From a checkpoint of a small model that answers yes/no questions on an image's attributes: encoder width 160, 145000 training examples.
Rows from block 5 of the fusion encoder of a small model that answers yes/no questions on an image's attributes, named by matrix and row number. Rows with one number belong to one neuron. Each number is 500 + 50 x the weight over its row's rms, rounded and kept within 0 to 999. All counts start at 0. Numbers have three digits each. After the name is the row's rms in percent of the matrix's.
Before each neuron's rows are labels from the 100 texts, of 14976, where the neuron reaches its highest value: "tokens" is the input token at the peak. Only what is clearly more common there than usual is listed. The data: rendered roads seen from a driver's seat, with toy cars, trees and houses. In brackets: how many of the 100.
# fc1: MLP up (fusion_encoder.blocks.5.mlp.fc1.weight, 1536x384), inputs 288-383
# fc2: MLP down (fusion_encoder.blocks.5.mlp.fc2.weight, 384x1536, transposed), outputs 288-383

tokens: "straight" (60); "bends left" (30)
fc1.363 049:451527532510464488444526489596473475499519482475491569570509573528482468490477455369500518459446460490480501513440529525570465576509529494574520548477533568478506478512494448477430541563493490508463479425563487502389549489530574463512485458559512449583465564528618440633537408513398427434
fc2.363 020:454439492425507518532535408477482546557435542520498475471512474436509495409482567561500467445565558520506540535661494486572690454525475543501428510419589488494507538538431557557535622433521540507544474590515578537593367499463452575418492478549472485451516466476492480506458533442504508533

tokens: "truck" (56); "car" (44)
fc1.55 054:541488468438388540472485504507517516510493443471556584459490470525446578464521431455422355542421476492509522509513480450541498444515570385558492438566437397480473457554416472541482520601522547552407516440595507483487531531489512576412502587457488493616566514513522476446464477488511457534
fc2.55 045:414541475557494511399474479503496499422479532496431497505455438483486433528501528433466540534509664570483536442517449461372502537370433604491449576433513557501488508398471505544547463572498425527487447533444436488702476461584522519498478585598482444481494539505471529508540529539543498563

tokens: "straight" (53); "bends left" (46)
fc1.681 421:535478517491512540556490453541552516476495482478424579542468503493390573492536457496460541403446410485383455513487547453450428529490562454518463496567531473467441546437592458465509495442470394537429504455567492483391498450519486533540532468438526501591423471490500512550498489505543420556
fc2.681 414:459484495440519443513495501551444486527495487479484476528497493295517520510391556414500484533538471558620547488463492547512600430563488538485504540477451409386524518484429548587460553414470521423576436505403541566467418519450493616520509535579514508420491474448522520588434503454549445438

tokens: "dusk" (98)
fc1.580 492:495515580438430548452533547516438533478549489546494456416574548471597531521514509606485536518564528534527430439492585546566578576450502552547510444510483499482484527579603496451522488442560520446427497523434496538492509447460574570465535468459438512503450459511475433490467483537472453521
fc2.580 734:392503478376476425484545545500513434567463486431420482566491451494425508509510424388450475423497500497503576562534490486474509432545597533447532471568492445484548531472393510520507516493554542480561466455538566534444528530539574519461428508558560516521551445484515576600381511522553519522

tokens: "straight" (44); "bends left" (39); "bends right" (17)
fc1.664 182:529508478492542443490420442508570557470432454452519481497443476457419567470555514497456543466444410517494510508441491482462475481497501464400470488468475589446519494523488497504492501583599454497497534563550505476545499454539485461575536477480509524523461415508483460539552539510509480467
fc2.664 250:540455522460473535511547549503521415493468572464437512393550414513544512546432505528457556500492401579549543491505554584572625504434626522543512441502555410566477478466505558476569593455418516468455479538524550538450531492462479570417469582521461493527419467541471516463464542481567393589

tokens: "crossing stripes" (100)
fc1.179 055:580463476455470501587488474495576579481514473463539494558491595543450452454505455432515508503475452647518435501519539503486437434458461501553589493486491455471538463510489649452506534502557434417568466442442507484386611501469563511393499507460570519541632411595537517560434524499488473451
fc2.179 015:463495536556546525408495517510508516535543543499516465507470455465478439512497488486519544481453708605473512506473497486440518517418465542487509540489472562484498498402524525543450447474491428506466499536538439518787501490501480494517576545456490485499440476484538532493489491489447442538

tokens: "dog" (83); "barrel" (17)
fc1.209 162:497532382495492479576525431489480510522491520537481506577564530566492573530445450480521494436530552465545466435505472418354433473493447572575496528534540411574465491426456453542535533552530430523543504504422455467489506492502507522463444498457544538501611440495477446496463597533546497614
fc2.209 269:483501505558548496512483509547540456517491488499525489445486485461482490554504537533540551531489782511508522520525508494460552553502444504455525504516442545490500536497544579485473479474490505505446490488512487497933514550498501509463555469470470505530477489501532512504479479544471443481

tokens: "crossing stripes" (100)
fc1.609 041:403513524576547470538542447477417526576410437477482476586488610452538513446433475488526425534363493469593458543559442536469433441497452582485542439498536479444540493496474541442529617532452485510550429417576562504484425518483435576391600412502526472516436505475477515481543462553458498456
fc2.609 012:538569499412508511579538612565553532615530543510466547443380528531515392498418484493498541425545548561458471515455490469422479551538492519568490479553505536479498501529419450544436475466479483486420482451545483446579521492387526427461456493605480520459517571541513461486463433476501471493

tokens: "dog" (51); "lamp" (25); "house" (17)
fc1.353 135:494537395476547491564535490563439486508556628502563549536538478519532509478495454521487470491470547476452539437486519494482354557469469606537564503593527501510437494460457494489531473487522538506499403520488461553570436457527493497434498476428559507441514470441439528431487473586548447498
fc2.353 098:503504503595553525525501496491509484515509474472529500463461534493467465550509540492522545529501801525481484531509473508403545544513437526456493513476449538470506513489558515524461481499501479526455510495477468466888530523513527500466491480529456496519498497510523513525504525527470481493

tokens: "dog" (89)
fc1.433 262:521515463468508514510567477470507532547520604538523500596396555590587500526424495536463492435496541480529435490540534483404410466452423543600559512466555467457451529452489482576540474474483543503522499538439484503461465514515523395434494577499476549487493511445557429485441512395506535519
fc2.433 284:474474496564523503516495484505506483506496485477482494468501460475479477501506508493529521513476805502477521487521504470391575537492460512471480517503462523492488511507534543523477490525470487504468478524517481492964537491503508512496522481520478497508502505507503501507500503549447477502

tokens: "dusk" (100)
fc1.276 163:479435480498519504441488512494472370554481480479446405525571476481549509494496576357505536483632459513500503464384524541580556511492569486438422581525496575470439481536509604454517469483453533566517490613644437497581491453566530544550557451481415516560483539476458506575494528538479436486
fc2.276 136:443497541447497501460536488450556460445434488475420502447472459498494520517530397543471539466551448541595443517495515417485547516560584436563596419478545420483536468541528511491494567529435525464462515463466570509395533532497444610480432503544614458439533456454595501502488503609512516532

tokens: "crossing stripes" (72); "dog" (18)
fc1.8 145:543486456471570562524519500510488503553583578455536540593466531607555542497410467544469480494477575440505480465505499489426423468439455584635585528641539476523482522484419400535507489514455481474496425545435526512493472443483504443425519506467518510475547434391522480512455481387445456534
fc2.8 090:492521515564515485507506478506520506486504490519470491446444485469500443551491529492548555505485813546476512529522509487416553554463438538453476517481458536462521499474547547505450468507497477525465491493497454458905536519522548498490504483536488480531486527493530510534506505557470471490

tokens: "straight" (41); "dusk" (40); "bends left" (18)
fc1.637 095:537489566613526550519443558414473427505504566441552526416569524535495466500525502492475477489504412476549492464449548514434452545487523513456490568579510461514518502484431463548527437564469554505372488405491462505378538462482498552569517545499456384480549481499428501466556429550486415545
fc2.637 057:523507400506470500577508544519508523463488475457483570481531501493491507426516478544464502510423554528518563456479535476527446509507506441485553460556509444575431578580488495585518433542533451491446325445492567564489514575498590506497561464479532518521504473482535515503454431450507538437

tokens: "tree" (93)
fc1.215 186:553507415429495504507516407437471449500485554507497503494449513443476609550528569499523540429537481452605467510494551503477510549415480467526483555544552488515554446537449504483455536493424402453458490567460543522578488504487481508517534538443483471518420361421564570561457458605505568537
fc2.215 075:575456486585521507548532516483426444556527456411504540537487563529477488527455362527487472534487714502491494501461446523387475476521450503460559431484450470455518498552491482535478485452574524491508494466461436497728542491457510503503433491511527491454538566485549466456535502499510466475

tokens: "straight" (45); "dusk" (37)
fc1.565 526:488428510469509419484540506494482486530530452494579427536580559509551555529413414531517465442549494565478540488457551486569469465508483444473525518508451511530537576495548463582474549454528459511474527492524487481541481491482462535507568427510585456467499438422541532530554486443620525567
fc2.565 608:510578467463532506526559554433671463578487444551458515564470424576600491594580475521558563483578489513441490426488521551480541500419543415538552550520450513503503435446556514456485466530403451515537562485550505515581599574542511540475487516530500483536492550499489570536458540429529485448

tokens: "barrel" (56); "dog" (33)
fc1.517 262:496560484493484477577502410412489614538515549493566537567485588598543556557520461466447398516490553450504500485529474486290437447515391512634529505448501478462495456426492484560547465537539543482579490561451448500413461500464418428460474543522549524523557428540499517473442501418525585482
fc2.517 426:476482507592521525505516527517504462503479487498457488509492481483504484527479525483517499506495793523460511485479535457426557534475462525482498514520490539489468533495515601497477505494492490508461469498504511494947526490499494520471531513520461499486479500485512494520495521559492444520

tokens: "tree" (57); "lamp" (39)
fc1.752 134:542455484521503545465462588512498505515457556540464424503420523390526501483458549458555508481521484417523475502528600500516572512532555495615412408538501544454388474578513456642555440572524424582501565469463488475373562578527493567450569516619486465527500514434544465568505501409532468575
fc2.752 051:581488525443488461586531428471466510473496448477488530437574475562530472500550534432418417508487499461497529538470392471501491507456401533500534483533571390478593512464466514426492486485558560442577462598423520497450530457548495512483427581508580527478467491625420542436545546564541528577

tokens: "tree" (50); "lamp" (25); "pine" (14); "house" (11)
fc1.653 184:526528406467433430528460403391505565507494535573519567451472423481470500508526571518516426451468505495479535522528500402514469544487454506523475483543516481474500536530514481548445482524529486513454512575476605494523475473547540477471508509486498504570470446494496491550430527535516511599
fc2.653 107:535505478522533554540514477463489507556501464472559537424512549465500491511542475515496467565522796493506493499509456526383496521550444560442566487469476491491502505498559502524508513482525501525498506512498455472870538459484503461511464473475520524468511540502518482477485516512415510491

tokens: "truck" (94)
fc1.173 109:498522443518483512526453445466533435537573545521544518518524567461524477478554446491512482482503439447564518439433534524582379462615557499517524542474574509472553537486455577488537496463597543471492438507455597544401532473466435513557514453421516554494588473494502440486488483514477472528
fc2.173 048:507529463592521502514515537524497480478469459484511478519466493494470481527437507468526523504485793537477516531461509497449518471460407509465463523464482516468483503471528536484494548478470473494498532457512495478864489535516541574456554536519484462489496515503512509547519524538541434485

tokens: "tree" (82)
fc1.346 098:510566495466576549530561487533488448517504488538470525525417559539476552402506458562517582429474437462463457482473529526475405456511420508565542425478567502500490469419439406472509497545550538551564445502558450485482507521507422447475554416551604565488557538473471556453475408430510499486
fc2.346 055:475512465571428514439446498543545566448443493488490441521452457461526459520469548415504526513484726558409487554490482446464523522459445556429500559482473508487518495487531546489492487439491513486457500428459514477768533458539578550434564527464461441505515468480540496504503556570517460514

tokens: "crossing stripes" (98)
fc1.126 091:570463438526555514499452444485408521534576604441525598570517536551506480452488411513450434515554454486549462456521447520409357508422522499580579505499563512469445538470420414501540546552436504478485518562455518510453488419445528494508474497467513479468615497441504487497532547331506506405
fc2.126 065:483559478572454523472508507537535539488474484558485467509406478479497431581485533458528541492476763571467513552471475442382528510436428541477477533485472501489489472432502546512462457528509497527477492426481447465794516511539559506448501523598505489509475539525539528559503542548525477537

tokens: "crossing stripes" (58); "dog" (18)
fc1.181 103:530542429489547496505462543504548509576446549474527582576520464550496475514503435577452408533497620467519500508596513462345399512468485587652533510516502497534425492465477464522545561542515571576451457468531524533537441467503475381454444530539517502415551509513409414466484473490532498548
fc2.181 095:516520514567508505497500480489500481510518490503517482490465515462484489516501523448529538508504782531488507527512513479452535555485449496432483496519460511470494524472555563533458477513494468521483522520496484480854529515540532517496529476497464473559499490486547517551489539525473502502

tokens: "tree" (45); "car" (44)
fc1.124 391:528531434544573533495489560490545355524475472458473493573478553467494507497434470484507478498454544537410491555463497395488543409389524514510497494555540457543503553449556585612516515537582478501483473456500490521418483433467491563501549560543519430469572488562518405602489491528504467488
fc2.124 301:422424514559509471525486547496450561429476501486541568536614508545599503411522546492469426520460447422495513383534494549450495497589456369490519476521448430584399513602503462533521521441514498480502528572513474521527439436456463537513498491414483490463545530481492518477427412430438559483

tokens: "crossing stripes" (59); "straight" (13)
fc1.115 124:527519487454559507499511506491465483535570589513513513544437569564523563405470459553507526466430541484558468452512515505441339433456548549637544512541524474454479518465420446562514457536505525476523524542515518554493457445448470383435491492440534530488525492439504513453498473368497477538
fc2.115 111:470486487549478503512500502516510508484486507494489473469469472460511443553488517471524549510496801507428516534502481465412571535470452548451478506490492527472508499476527551489466476485466481510443486502497460472930525517528563532474526503542476485500489510511507506538504514568486461493

tokens: "barrel" (96)
fc1.423 059:450526515494531483476501436482434537500569534501453559586500495482508550503431498515494489470532401470461519444456543429546520442440498475540534523431548494489537589535496510469537592495396445431556471587481536530479563457552534427518544434453466494453455456427536488499417447398524578460
fc2.423 033:539579518593539494467507475490510518549508472492533486427386484488474437578553496532516553535501714479513500523545467483396538604460409589518474502513462539432554506461520506562435395526569482501447492489524442452786499514513475529517478529545524520541458548549543523520514502520466448563

tokens: "dusk" (84)
fc1.668 078:497517522512462486543367484617517509480546403538504530474506472503501510460498464397543464503518524474509511490474537611500522516512528541439577534592516412487482548522460473537522431494442634533586544414562512498516528482497590551425492533500445422568451448530484506518540458583417471521
fc2.668 081:483452433377520497486596498527478573477443608550455501483498482430508481550503520519461498450443573521429472559488497390458500514527594519462538529518526529462440468573471451407491556460506483539528494552449470521535499551505464428487480473552393610478574551514458530501463559499485526508

tokens: "truck" (69); "barrel" (14)
fc1.672 166:510508530492493454582486449404491562513544570490562535535467570566610532504536436519428413497484505495560484486554473508329455470482496463623570519381511493426486516497428503584557465499488533490565483583463527505393464457441397509461522519460560541502528477518484552490467495410529490470
fc2.672 200:470489496564522510509522516535484468491481494515453497478487464467504473532493507495524512495494793520466511485492533461430561542465451536464494495516490531484475520493514574502465504503488473507454463515517501473954521502504511532481531522543483496489490509487512493510492510569477450513